{
  "encoder_inner_norm": false,
  "encoder_widths": [48, 96, 192],
  "decoder_activation": "star_relu",
  "beta2": 0.999
}
Rows from block 2 of the image encoder of a small image captioner, named by matrix and row number. Rows with one number belong to one neuron. Each number is 500 + 25 x the weight over its row's rms, rounded and kept within 0 to 999. All counts start at 0. Numbers have three digits each. After the name is the row's rms in percent of the matrix's.
Before each neuron's rows are labels from the 100 images, of 14848, where the neuron reaches its largest size: "responds to" is what is common among them. Only what is clearly more common there than usual is listed. The data: rendered landscapes of hills, water and sky. In brackets: how many of the 100.
# gate: MLP gate (encoder.blocks.2.mlp.gate.weight, 288x96), inputs 0-95
# fc1: MLP up (encoder.blocks.2.mlp.fc1.weight, 288x96), inputs 0-95
# fc2: MLP down (encoder.blocks.2.mlp.fc2.weight, 96x288, transposed), outputs 0-95

responds to: purple alien crags (64)
gate.207 051:500467500500481500500500503500500500500500500534541500500500501500500504390499500500474500500500500500550502500473533500491464500500500501500473500500500500500500500512500439500444500526460500500525405477490500500500430545500500538500498500553473500551466495500500500500500500500470481500
fc1.207 068:528534500500500500517500500500510550500500500505500500500506500523500536500500500500509500500500442500491484500500502500510465513500500500500524500500438500500533493506500531500500500444500500500574500538511566477500480463535500500406484500522458503500500575425500500500497500500474501500
fc2.207 014:500500500501500500500349500500500500500500500500503500500500500500499378499500500499501501500500500500500501500500500500500500500500500500500500500500499500500500500498503500499501489500500500500500502499500500500500509500500500501500500512500500439500500500587500500500500500397500500500

responds to: sunset (100); green hills (33)
gate.153 172:495500504536505556478487505528530500500476507485500553494472496529501501504502534454511538568489491541501546506425461500500520516509479459493486499520506532502514474473503473501519536479479486515514500498518504528528486443499538506522497503488539507502494500522443484502552495504484472488
fc1.153 187:507504505451475489574527498474488514471504533508473481504541459474538498485513476544494455495501511446519495491512497533504502465469492500498508533489518494499507525541473513509499472502553509476503464517493491473500522521508479453474512498514503500461473477461541503488469500479519535560
fc2.153 198:437500562462495527490474516502494462486498503506495566500503557467490499513500509501483486506491502505485500500500514501501536467512500525522499500500611517496521512502485469549504469520494542517513501472501500475499494465519500471515543501499479465513475490513505534499481502486498546482

responds to: purple alien crags (99); noon (54)
gate.235 144:514510509500492559496501499515561491519458504448497529519513501472492469489439527487458519497486499552504523510444444529496499490532494499572510494489502522449526460475501527487521506502474505513508458507525513517541482491482501505502493511525504474516502473502492476529486512509494507541
fc1.235 139:466502516498447489525489510486499447503507493491492511534478528544466477509497498487530498493491528473494487488499539431527517475494498459458502533521515503498477502498478511501511469509532491519492487481499500458426504559485492499536560514499508482500510548558498535500506501484514507525
fc2.235 142:455490509513500491505535491501493493500490545495536482499508521495539491504480519478539500501485553536505501519487506446516513514498499492482496489590506536514501509499497582490496491494485489538495476451488506488503441481484498519503547499484487478498531553542464499515544501500493486507

responds to: sunset (60)
gate.62 100:464509530484507555512515484495514496482471501492482500507501487499490492489501552432524500510500507476498452515497497521582512507458516468504481496450512500448469498499531561499545497500529458493489496489484509490503502503509489499465561502498464515503448484489503498496497481552497487500
fc1.62 108:476536555514495575478505519505511469497496532501500534514507558499453501505495476497484522514500498533467507499492511449510501502514478472487495489500437498495496495467529553487516496497497502511474498486482476451513499528433482463502473512522488469509500493543456545512521486522492513500
fc2.62 070:478473519525508528501465527483494506497558521505544496515500483490502577501529503470528512504500515502533500500487500477496488537484502488471535501506501568527488491497527519503498501505498489500539531451500461500476513462506499501578492482451496507493501507524490571524503500492498544474

responds to: water (97); desert dunes (51)
gate.251 147:503483496493492492493506485497467500488504428525497495487522519499499498500500501516487484500499501487496509496509506509505545488496542556493487541577509495463485500534455496469498504545499552500498505468457504466498541558510502467501483507537502491497512515486510517453436503499501512432
fc1.251 149:487447493496441547501453503498500488504507444524507524492472450500475499500499502486509494482503500492488569501498502522493568493528499496512503556514525533497478503518501441577528490499551499503559493474508501499493521500528504500502501492501500490506504504497500548497477495494499479475
fc2.251 222:493500581456501499500470494500442498470450498500461500485480506480485501511513498488537506504512503545554530461499444517506499500464493500496497498499504537472435493515523508499544497551498500504498500499507495507511496544511495501462514501500509500550508468499502439553484496489518501503

responds to: noon (99); desert dunes (36)
gate.111 084:509540545503519514501497472530532484500506493465499486513486502504488501429487504464498529509538543500537485504498511498522480499468501498483501492429502494500511490500532588496502519514510499469479502527508460499499473504501493501466545491498499535454503516517499425523506500533477463503
fc1.111 109:501510500506506500487479464554526505494473498469487468535499513513502441500472548479502516494516504501501474537496502513508444499538513529577440465449513449480530486503521509488502508462532506502503500504500500508512511487501501496472528534486500526501572500523498468534538504508500497497
fc2.111 119:514502498523499475498497529500508501523522501497501495507493484502500566442500489523501519502498502500538496502498497479504499499555499461497502466491498492501585493438513507468488522480487501473494476504568515502575531498492538512500488471501497500499542483508494446558502495514502527536

responds to: purple alien crags (100); overcast (60)
gate.215 145:526502505489506498497542436504502541479493510501483531437539499496502502501499516472529486514505520472521496509447489544491563468498485491456518500499500541500502488519439531503498503523521501474512477535503526474504447500478565492466495494511468499462535512478498489501487518509536472505
fc1.215 132:545514513499502493494498495490504541446503521501509501500553519442497539489452494501511499450522519485499494497483499533468492466510497509493501448493487519511512497508430496506487542500423506444546477532504499499534492486488514510527469508540446492486500511494513507497499499547498508505
fc2.215 146:498500509493509523531468513501490491500507481506500493515499505499500500473539487499498523500503498538499536499500556438512501475534507504522584577497443484471535503507505476505561496506505504493515499497505487497501573494500522437507501502522505494525460482519559501499477489497507502508

responds to: sunset (64); desert dunes (36)
gate.147 141:491529497507520495494500422506545499484451500440495513492504531531489435487478500498505553492499499513489511555491509492498528493542495487470492487495514499482517492492475474481553524500477510522478468535477544506515488501474546519487480531520472490516514506502492491457561526494491483478
fc1.147 125:452524504516535468487484495500515503509490498500510501530501536496492509489412476492491476458509505524498503541485495488474478470574499500513528498457495497483502486509500471516500488501525512485490435530488506502506487504452473495493512519533427452527508496511454461516507524485475506506
fc2.147 127:503421510504495491506515479501492515488504500550536485509534516499523496550500542422508496521506506498521493499478490499501455505506495499488509510546504596515496528508431513497461490497480500523516497478485453496493475498482495508509500500458499494500534524473482496467540493503482507497

responds to: water (100); green hills (65); terraced slopes (34)
gate.205 139:499497539512501501506536499491508506469507537476501473503519542500445525502505508500487537543504540494460490467480494490505545506495506490485490477502497500509497501509497530454468569567459443500496500500498456474502489501500538499529476494499507523479509527500450515494573500532498502528
fc1.205 132:518427487520480472530517497477537518534530504496500477479503487475501451483492518500471523500480480457516527498500510533478483478499504511504505496491478504519498467505469469498499521500450462514500511461457503500499502502512521529526409423492512513444500523480495504476500480505482497485
fc2.205 122:555483433516475462506461472480532533490517487480508489500504448507500499483495497505500543490498499453552478505480505507498502509498506521511502500500514496521501433475499500479497501505484499523516535486486515584482495500500543516564471446512500500488481549506509501481506488506494502544

responds to: water (89); sunset (65); green hills (34)
gate.229 050:500500500500500500500487500440500444500500493500500500500500500500500500454428500500522532500500500544501500623500500500500500460500500500500500555438498500500525500460547519457529571500568500500500500500500500500500500521500500500512500500523512500500512500500500500500500500500500500500
fc1.229 064:500520500500500500500461500510516485500479426424518500500419500531480500466434509500550500500500500500500500500500500500500500500500500520473478500500500500500500401500500492500534500500500500500473500444500537500429452500500533500500500546500500500500500500508493500499500470500500506500
fc2.229 011:500500500501500500500500502500500500537500500500500500500500500500494500397500500532500500500500500500500500500500500500500498500500499500501500500500500500500500500500500499500500500500500500500500500500500500500499500500500500500500500500500500500500500500500500322500500500500500500624

responds to: clouds (93); overcast (80)
gate.88 137:483505523491536485458489520499418488503492503527491484508498536487491538515500435511484493523499509536501500479516457454508502476529499513495494460489485479465554502517493528499462477544513511509501496477504472501487489506482447499544507510491516474500499441520502506468491448469495545475
fc1.88 106:500495485533499499501494506490500475502512528499512486510576551503506489481490490526500516541470483501462499490502499495462501514500512500498500448503432500500497498483484501410496503567467474504460499487435494495478473545493498509501480492515501492526496522507477519466501532512456480470
fc2.88 134:493505526495484510503481512480470470500504484499469445541493543500477500482503532507502502481527499424507483493523503559503482502568481470485500502496486501507465493514461530532538499541522511495518464499518500503499518528523489444433484494509499509557499543493503518507460498496528505502

responds to: water (87); noon (55); dark volcanic rock (41)
gate.33 121:500537543503505488499451502508528507498497533450500500509507533501475470430422493477501500496508567514537486512487458499501489496530486498498499483474499489497503479498507523488559506500474520511502444499525491501490452497460501503499501532509497477500550546507505500525545501500490542502
fc1.33 121:495543497493507433511529551487443492532493502512535487505516493485515525454494472526484479484500515463545483482510462499508477492532473497505541501495512473507527541516436482525451471525496503487503476508518504516475561510502441489503531503519473496508478492470507488486487479473512498526
fc2.33 133:498511482497499529500509522493504500457547493480526468483492495490508502489488508502459522500517496465488500498501507587484501563491585513542498499475486476524503500525506489500510512528509498519513516537502500485512465460521506495491495499499492487435488485505494528565547509502499563501

responds to: night (68); snowy peaks (47); desert dunes (33)
gate.53 123:503412483525494544491501500475514510500497534515514502520499500510504479513502498496508516572494498531458522494481473499415502508488527502509518499518454522517467498509480528505500506488499477504497506484459522499476463564487480538498476456478498482502502522498459514472492516547476479497
fc1.53 151:479556500543539481504533495505518467497502539470497484500520500511500420505457475539446511487474499495501510497501502488520520495547511516501480491506506428498488502481533491428477500522501469519471545499500501502498556500506529473502514541518521487489495499540510525499512494496473510495
fc2.53 153:488500512484500501534535500521501510495484468492509373486516484497504517495510599536488516503481485450577499494481495490501472528505493480494498508496501512509500507488463507472500504503497509497497496499512501467515513520522505457447502491502493519508515498451490499501492508478523499495

responds to: sunset (59)
gate.122 076:470479490510500554500447458519524511500500440467500470497500500500500459499494529468500512474519505499499500548500505508472480484470500507481501484493489500500504475500500482500645500500503500500477500499497503482503500535492500505550441500500479539500500500518516536496493500500501498500
fc1.122 081:499519492527524491520532503500500474502506489494554445500549496500520498500444533500496512396502498500502500500509529525538487521495577502523479500500521498500501500516462519457526431515503500529499500499500521497499500469503521501478500500500472504500513500493530482423491500500499498500
fc2.122 032:496500502472504489487680489503498500498500500503493465500512499500500479533492520490500501500505502396506499500500503544500490500497500503504470501500501499500501500501494531536528500500505506500515498500499500500523503499501499497469503526499500502498500497445500500496494500500502486497

responds to: clouds (96); night (75)
gate.129 185:488478519501505501543520511472459559503554569507517461512486476499527501498496501500514524513498516476521463525478493495491434510476490488525506491496500497569511522528555499541488502475491459502509507500510488484490499425506499519509507467462495514467509535507460504510512516507473510503
fc1.129 202:506519484502483484490492483513511449512497437469477516497510505501463421500472490529484499470500467511480533511520517509500546504502515509533491490489505488457485431488472478450517498513499508510464489493499524482475501573501507531494470520532500480525507496495560499475483494481517509456
fc2.129 274:444498501497478516505501566500494481466617482505501470530485504478493538477503500510416498495532519504485492498535535509501501500529499509542505491483522480502531529550495500514502501503460505500503467504498520479488517495522488500498493496520500512451509509521500518543501484504503530487

responds to: purple alien crags (43)
gate.26 131:498523494523491492487498499509523502467471503429492481478548499489510483413482480532472514497471489522458496498478481502467494521556471504515494490487501470500500500509459477478495506499480525483497470525493559488495524528507538468515481536573500466501494465485494511464502477499500469495
fc1.26 123:514548517468477497496496468533531500513461494435463507498500462512497455466500503505536535493488502508529556516466500504503560510542501507497485504463521506499500492487519488490598504505519504504500489499515511500504504475460526500471502517536499497487551499500517466528521507492532519530
fc2.26 164:476475475511462439467513508490503508526475505496499501491509487520500479562493566521506458478407492477505508539468485499497505498518504502507511504532500513497519508493478500495491483504498486540529484467500537499492501558503522495516544485480459471498502503553500465523474513491500449499

responds to: purple alien crags (99)
gate.281 094:546415539500492501501548498502505555501500502486494498478546501544496499501501539476497505505500514493508500504490493504491504537500486461500539500497497503500519501501478569500500507506452507501499478542500516493534479501500524507499475477498490501477511534423487507502485510531588515503
fc1.281 090:494523498489500391497498496503502500512501506472500507490568499490498499452500497489500489488500503449501501500500489519500521501509491500499500478477499499493504494523493500465504508500485570443473500504500501477501500493422500500498469548580480500500531553496505492523501500473525523501
fc2.281 045:501499494535464491489519461498523500501497536500500530498500500500500378514499500503516465502494500498483501500506476508503513493481502499461494461553570499499471502500495578486445500466512501501470508501503503499485500512496491566499497501488500497505498543529484508509547508498505499525

responds to: night (91); purple alien crags (50)
gate.145 115:523495502529483516497466553491556513490509506500513506501498508501498518472484492501540486503510507506499490501501516505493552512426466460504505447496492520519501467502496524534485505465465497506491493482502493526493482462518499598525459428494514543499508524507492507513546503512489498511
fc1.145 108:498494424444427533529481492494483492502475469520502538535484521500510453508510534472502497500496485484507505512497506498518495480461529504507502510548508503495446502497502477503503471501531494497517507500498488501501532520500412497547562520501547504509493499500488499499544500518500481513
fc2.145 093:496483517467471531504474505499490498496502497532502500502501523501498521557538512460460501531512495493496509478499497471502501480500414503506506525510493497484501503520470495536497484518493508514530475497521402510498401496498500494522497506486514499496452522502508528497481442488482520492

responds to: water (91); fog (62); desert dunes (37)
gate.243 115:494511494524519489481493494502500504490497504493528500468527510512497510451461429520499400469481485474517498510513491501473509502508501477438497526482462487468500499513498486487500501525499506530469474481464493485451468512532496487465500493517481473501490520500519497452441499478500513440
fc1.243 102:507504466507500497478511493520526544510503506411476510499511490509525472500459500502500507489477505579494538502501500498484534501526500499507500489450505519501512477487509498452520502477530556485466502515501550490503500497500504514495462519466501448516500518450477432495500515451502499500
fc2.243 102:591504481506517477500499459524544504519526494449488492497497494500521499474479463490514513490507501515500500553502515499499505498487467529502499486479496487501524453493510488494524549476506502493438424554478493519552461500479507550479490497498500525494515500476500465486530485523500500494

responds to: water (77); sunset (52); red mesas (48)
gate.254 152:501479523512510508499500503534489553485500506528507505491512522502504501503522536483471540556501485569492509476449481494490491513518481503506483500532500507515522467472494480458486536496405478509542536483497487528530534488500541504572496508486515518495486499500479499471525486508483490466
fc1.254 148:503589502479504491510490519542493496455478495523468526501516500489522487495510536519493506489546484503502505505496505470519510488500500506553502507487576499480518506467501471427464463492501524505506506548500502514504548500498517493512543550519511501520498464471500454497519502468509475513
fc2.254 158:466498545486518532508496523501492448506503454500512432516491498416544490496490417506499511467516502532500543494559485537510476501500505504501490482497495500499500497537508482515513503500509480494504505488494484490545572507531473525459512519488496512499505498523475512528503498499485503488

responds to: night (53); terraced slopes (48)
gate.259 147:497463455534457500528503491500512500496457481476518507488510498521499497502524511520503550503409470502472510489499507505482562524501525520461483500531503499498495500479493517429501509503467482523500462479470542487451541511530531529517474474506525495504500499502519509451508499503500485463
fc1.259 104:496500501487499495485505509501487496502499486531475475491495534495500504521512501388503496484509504496562502500517499501548443499486501494497505514503502500487525550519502523521515491537501525490496516517517494523500494498501487409456537499469541523500501513458503456498464493488554514498
fc2.259 139:499509525567485497486507494500528487503495508497470544486498533502497453498489424461503464512515512513427500501500497522523509491499467469425459473498498500502524496494515556503509509493491462491465493499491507505510456500438537507498494499535506472491512523505500454472507520506506494500

responds to: water (97); desert dunes (46); terraced slopes (34)
gate.134 142:500499457487488459512503437498500460500479456501495532491510468506498479502505504547539419487498489444503501512499497545484530466497511514473499505503500503482472500505491496503534478536532517500517498481498536490500503570492483483457507501557467474508502508486520498448460508481514509486
fc1.134 151:495496449537497507499500500521508540563507493494508492434498499550496486510482502500511542490479460524483534501504515503480481506533526502496502500505460501480462487455500463502512500457506524577492500478459513500496494524464501503488466514522503495489511512499523532447460494490469474446
fc2.134 135:500504487507499477496518502499499508505568497500501510530498495500459500478503501537461495508498446464480501495503538494503502492600495498521513500501500500533516502494463436491492483497503522498498495502537499508466530462482508435515500504511504459506502508501515539417494489452500510511

responds to: water (83)
gate.43 069:496501504500512512484525498499504498488495498500514538496504500501507504517515509389510462489501555451545506524490546515500564497487500489500500507466500508531397498500501502501530500493523502491499501508500500501522490566505522500491512499502476501500476500472498499483474506506500440480
fc1.43 070:472534489517504497558440500514500501487501506529473499501507507500490505499497499533467501503501484539499499431509501500503498500508500521500499440499499495489503502501494504459456501500464500492515500525520553491500532500493420501504498567513461450500500403519507497501506493489499502500
fc2.43 032:500499396504499484499502499500510535502497493498526502502500490505456496473489498537517462498496475501493492501500501499481500500542499500500500500501493506500500435498498497450499499497500500502498493446448582482503577507500487509498501502541500498504502500500498496498502501500499500398

responds to: sunset (90); sun or moon in view (48); red mesas (34)
gate.125 158:477486500515528514488525504513548499505500552495517516453482449551552506556522501486501525592467459515511502508485505463493497513513504483515493520500498500562495522464551506517523499454515499520482530500498507499502482487464508510498505487446519497500469492509456503514486504497487502504
fc1.125 197:507508488487447501507520501494474451529500457492492505521501501485527544487499505500502500486500488495500499476499501519524535500501500571499543526524501498503492495534441514540547465569512481495574451489500511503510489522493504482489557480509455494497501500489539494470500509487500547498
fc2.125 203:497474506454499528520498520499493496498554522503503583501477497502502484512505499439505441503501527538489502500495469540515494493506458476475496504514569522441505510509502503549515466478500519479514449517516492509502484511500494507501492478500501496509501526499517438567499500491506501521

responds to: sunset (100); purple alien crags (52); sun or moon in view (36)
gate.37 118:448500534507500500489494486536515547480460516500493563453506500496428500496500529469489442541500538471562496521455500500489518475495464465484484507500528533481498462500500431518500500500491507500521500502498513487515503481511508503525530492459498500462500489489499527507500502510500451500
fc1.37 083:461506500567553493500512591500500461512500524500522505471474494500494569530489489500470470502497500500500500500500500502500472511500497416521497500505546493500479500477526467502500500489500528500479520507500533531478483475502471513456504507508538456530500521503476500525555497500500500506
fc2.37 049:480499500500500501500461500500522500478500500501500567447500503500458500540500501423500431512500523509500484500500500476500500491466502517493500500500599501500500500500542500524500500484500508500500506489448499500500455454500500500537553500499494500458516500500500500500500500535444545477

responds to: night (91); terraced slopes (47)
gate.107 130:499485503499507500523497526503488519501530474462547442498487494474501489458454491519493447471501484504492500499505496512468496516534563521563503491478499495565490486509510490500492513499501452500496472493477486496456489499533493540498422444499500498528489483523520536494468474497516503502
fc1.107 128:505479512486507499511498503515500522509490437501508515433504499501471499500498499457497500500505502559502491525497507540473489565502492534520500495496499480501513482488502493488496534500461495558498494487498536489485495500557510541503429491497470504499503480491553488501437487543518439483
fc2.107 160:522547517565516484498519501460506489510434495497506526501498505513499412500482474500536492469500489461481524501515495500557485469511500508442487499488495481500489509482572502513485459487533517445493501501540500488506523484495492488464487519505494489513504495524480517484513504451485500510

responds to: night (66); snowy peaks (52)
gate.273 069:500497489500496500500496496500502500506500501479422521500494500500512500470500500568500500500500500500440555500500500545467592494549500500452507505500490500500503500443434456500500499500500500497500484499500500500500500570500500500505498541500503500531500500465500560499500521462500500500
fc1.273 074:577539526500500441506501473500496505497497497499527478514511492500503468498485500512500452465500499492467500491500500516489501462506500515510487500494475500501481500571500475520415500517507500492491484502500507490499576522493458501496499501548500500500500500482499525541563520515505563521
fc2.273 032:516417502498523564500500498500501500500502499500500500498500497479500501500505502475500516524502501514501500501500500498500500444497352501497499500500500501503500498501500500503502500463472500500501501523499455500616500463502501500499499499495511520498500500499499500500500499530500500499

responds to: night (88)
gate.108 152:433509506536524489484501502515494500487449523496484500478524520511484475501479501499489494490488500545488543497496483473489500495545505557484492500496491484449506497500485472396494507529463470547478506499500507453494477520484521494529468508526527471509518495512510511489484494472500503434
fc1.108 145:510513506496498492502525472520499484503505500499474443500512513503496446501458507537481507482506476443543510524501554477531493452527500577510490503494507431471518507507527487485524467508524507501489502523492500498510524528435491473459552531555502518498516502496515490499497503484500505501
fc2.108 153:498493492499500592503514516512511499500537506497501501521479433502523515427452501575480508525500498493510500508479505499484504464516471499500500509479514494516527498497495476524501501476501494436502472520519485494497580487546454467487507472481498514484482491502487504502511509498498531478

responds to: water (82); night (70); desert dunes (43)
gate.184 099:555569519500498494478502486500511488507502498470451443527500514508491471429460500509500554484539500527485498440508531495526501495506515506500438479480506491501504482451551498489504502498507471503458507528506487501497502495500496514507480522509502508475507511502527500536548500498478527550
fc1.184 121:487540497508517461486464507485518491493482497499509493538502537500470475503468482571501482481520492539485500483500500522499480483530592504564500486496499488491493481499476500434459498492508493503486457510479531503481501492498456493472499540530499467510495496527504551471540493499480476504
fc2.184 113:495506491583486565502456554483500499508507480499499484514488494496457500463478505507500500485499502419534448506511514500499442502518520487516504500500489495499515494491525507513503499517518511500502498500511533503489588522547497504462506479495477503506509474510498498521496462548502476473

responds to: purple alien crags (86); night (59)
gate.150 166:500494529489502518530505492509572561467505502451500487495508480521502492511482527446501511548480551501527495545455517512487527507498498468495508520496466504529503506494486500498498542481484489501492500540497510446498471509496564522499494479493476501435536530483488490536511530506501496466
fc1.150 154:509516531508527482548536500514517529491508537491506435489578518489503496495479497490510495503500550499537479529481479504499467500512500501481498490466477456501581516513519547466488524502479505467465477540499502473516492516447508497492496503524494488497520521432503495511486523514500502503
fc2.150 180:501458478500466510496523466510504493496518505497496498501498457509519489569484524469503482512504502453547494522470528483494503408490489491497529507554512526514491498495461516559503450500518500507508520505506532547508501504502501503468512491475492501514548549496459500499501502498495442502

responds to: sunset (82); water (81); red mesas (41)
gate.133 125:517499492471496500507502433548544530501496507468485495496525448505504440484481501495500528454496500491557463531503522521500491467501493559498494501441498504514518452497502455560518495485511556478472517501500495491505519475511500493482495460496515533493490499500515488513520503503511510446
fc1.133 111:500495473503503502508512496494500493503521459499580492513459495476532513500495498502475479478528497487505503502505501480486417459479571509544532500561498501498499499518520499501486489508521481523532501500499449501542513517536487503494525495456490552500501571502497502498501494501451499499
fc2.133 111:499503516472453471493505528491487498504441500503500462495499499484555498499515482500499529498501500513543568447523444498578497507480496480475493524538480499500499528517508522504500498501502489517501483506576501510498530490511482500495499502501500500525475469500500482562507498497545455541

responds to: purple alien crags (89)
gate.208 062:500511467505500437464425500485500493500490500500546500534500500500500500500500447520500500416499500579481500455456442500441447463500512500513500484500498500533500500500500500500494500500500500500500500500500466458500466531504508500500436492500500484500500500500518500477500500500503500500
fc1.208 068:522500500500500500477456500500500500500500519386500526503500500500466469500470500500500500511398500500500500500500500458500515473500486496458498491512500500525500500500508500500500500486500484500500500499503500481500500500500500500500495500470516500546479504537500500507568587500424488496
fc2.208 013:499500500500500502500524500500500500500500404506500324500500500500500500500500524500499500500499474500500500500500500500500482501500502500500500500500500500500500500500500500500497500500500500500501500500500500500500500500500500500500500500500500499500600500412500500498499500500500500496

responds to: night (92)
gate.157 128:509555539467503495504525459502519495511502502489415506494504437499505477460500505499490511485496501484514498501500512489518528475506402501476497501471508467493516499488511500497561475521529502466460504502543500498499501470487500487537514501499499511475509489491506489508535501485551559510
fc1.157 101:453494420500491501500488522507495504512488433500499501499483473490506511501505505495512464471493499472508511546503481507500479500489508500500542515506500497502537504507507479570521485557585492508499495491500518518468494505521507452439544489478492501500500520511498455500468530495549501490
fc2.157 082:463500500504513496496439516510500500517505497497510484505499500500487556480494502516481499494481500469505501496500519501495496495575486531500507523487495463500505499500489496501494504505495498500572480490500500500494610446503513491500503494500522502441507499533521561499513501421500506462

responds to: sunset (93)
gate.69 160:501462501469451503481456492498536500501472503507493511500485498500445392511531518449493508528506493501487497499506503505505487488478463498508473529512521506500445446499508431531507496473510515529499524455500499542502501497503491532511497509488524521500493507530474531501545478500498493504
fc1.69 188:518501505490492493500500432545500551500484497506479491502511430489502470464502504498509491517535521482556473525479496567501530480498464508476497500494504535482494498514488483548517489515514467471507471500508478510489500566516482495498518446515492551474490511463515470470464494497525526497
fc2.69 139:441488527500489427442509500572524495537525518501499533495491499517465474548498553497475500532504477502509480500501502499509507499470481502503477499545580509502475483493491473501508494472498542535489518497528505505498506503521458496509502500438516501501493507508498551507504495495500523515

responds to: water (71); snowy peaks (43)
gate.274 133:500476489506486535502500513463493479501491495505510511537522497500515497524491462518503496502478423518430525494501484502460504489505504503518529487546475532543462530517440486545485444480503532502539496505481512480500500519476485500507482506489449495505475516489446516472469509463455499500
fc1.274 150:514493470487486498508509512500486537502454494503490515498487470507521467526525489501534477444417477511504532498522497465486534496548502524513514516498502504509509512502484497539529489482509554469565445510500532506514543518488475488498499542517502473549501498444500490479488508486502467477
fc2.274 188:513471490511484452493502513503505498504581518503540501506511508479547495493499500477508497511500540507555515496492480500499504515501495525462500485541500519574518499505500588474469498493446486500500468466500489502500474505493498502538508500468509501490516571516485501495512460516471508523

responds to: water (82); sunset (71); purple alien crags (39)
gate.25 154:505505532478519500507466460530524513493498503494494511496493499501453457423496500416500510493539513491550481505505528527514482496500470487500480494419533471497519473490564480495539465496497504502501502496527487518502495480504490501500498498503537513482500503503514501516547474499563506496
fc1.25 174:500497490525561503496472524547466535513498512498588491561490501492514504498472494491502478484496492499498500528482480502466463486508497511517514498502500510513498493497497449523497450497503431500515470509494504505507515548526473524514525501466454503517494509498454460479498469498448477465
fc2.25 141:497499520505497496370523508491496486498524502542528505513492517488496492499464458507484494521535500471500439502504493500500472496478499466516494498544500480469501507508536534500461490499531501502490504528499503537507505503491441507498504526495500500511505501525500501499512469529485463576

responds to: night (100); clouds (99)
gate.5 160:484484446507477509555505500513492486494448473501519503486513489467498501499502506538475500497442486511455533492501486513501502500550501501519499504511532500481496501508492462461497492508458500558518501488492558490494548528522500499510485522540503451510486500498562567465506499457517497476
fc1.5 171:510503545500519486487447516453496522479485533542514481507489543514471500532505487464533500507519573521520487500511453456500443500431499494474504484500486512514519500502502520505477502496502502495493515516513441520500466491469484505501520506462502506475511499512441474549509498517483536520
fc2.5 229:505501452496478504505511520506504512472597492484502485482494457509503502464486496505440498487518476466491487511511552509494503506510536535511501501500531434518498544498491480510502507489500521489503465519460533500504584480501508485493463479545490498444497508496522498506506523504525505493

responds to: noon (71); desert dunes (39)
gate.109 124:496508608488501466498489547502501498507454489454491443496442505481451487490482503472505515497525574495521458512491490515508495512493470475529497473475500470497504488517517530525510499491504505514498499502508500526505497456496499529463502500500518494498521499544497483548519500508520512535
fc1.109 117:471500489582482495495509493509527482550536499462492476500493482530487412489485508504500536493473473469498511519500536519530504504495489497504490501446500475492481494455546518483525500520504493519432509470483504498443516513496501500489502501504522470501504563528488504519496506462501497499
fc2.109 125:520521505464535493490498445499503518475502501548499559506495500502496487514495522466528494505511502505500442507461512483493481429495500499496503504496581514500498496498529500510493485495537521523490550505434495499493500476500490530499508571515491504473530498496507518431506501530478505492

responds to: sunset (80); water (78)
gate.158 079:500513500548532500449463500497500500500497419500500548500500504515500519500500487489495500406500500533520540500526500440488500518502499500455414435500500500482500487500526498468500500500539500500476505500500500503500474500500500481500500500500477500500494456500505472500500474500500519449
fc1.158 080:520491443500500499499451474452463519505500500500500552508500500500500544500500500502508500499500471500500500500500500500472503465500500500515500456526569500548500500500495457500482519533500487500570500500475459500500578500468419496500500500486500520500500442500500514500522530500503500537
fc2.158 017:500500501500503495500502500500500500500499517526500499500500499500503500536502500500500499501500500499502500500500497500500501501497499500499499500500501500500500500501500496503502500501500500499499501500500500500436509520503500500499500507499500500500480500500498722506500500442501501500

responds to: night (84)
gate.42 151:527512505502502484490521468501514499516523506485480491525531502524516474473484497513473540517557514498495512478503506490496504459468557565502497506481483492506471490504495425470500523518507504461459523522508460507480517511500499491480494502501513527428523550505502493512506532497466578511
fc1.42 153:505527520546502471505509498498500475503503501482491472497500490483480482456450491486501523468494492450543468537511580443528438505461481473494485498454550484480540451483531537499512487488510495524498531494500495527514498490498496493483551486499532500534509490517505507499515464504500496503
fc2.42 170:514490509487474553504509520511506508501524503497522440492503477498517505517534497501469543520492480500483568501482535473467487509523500496499538518503459554588500502483485445497506520449492526493499509509495495479503545443489503496513466501486500499484489503483505550508513539516495500466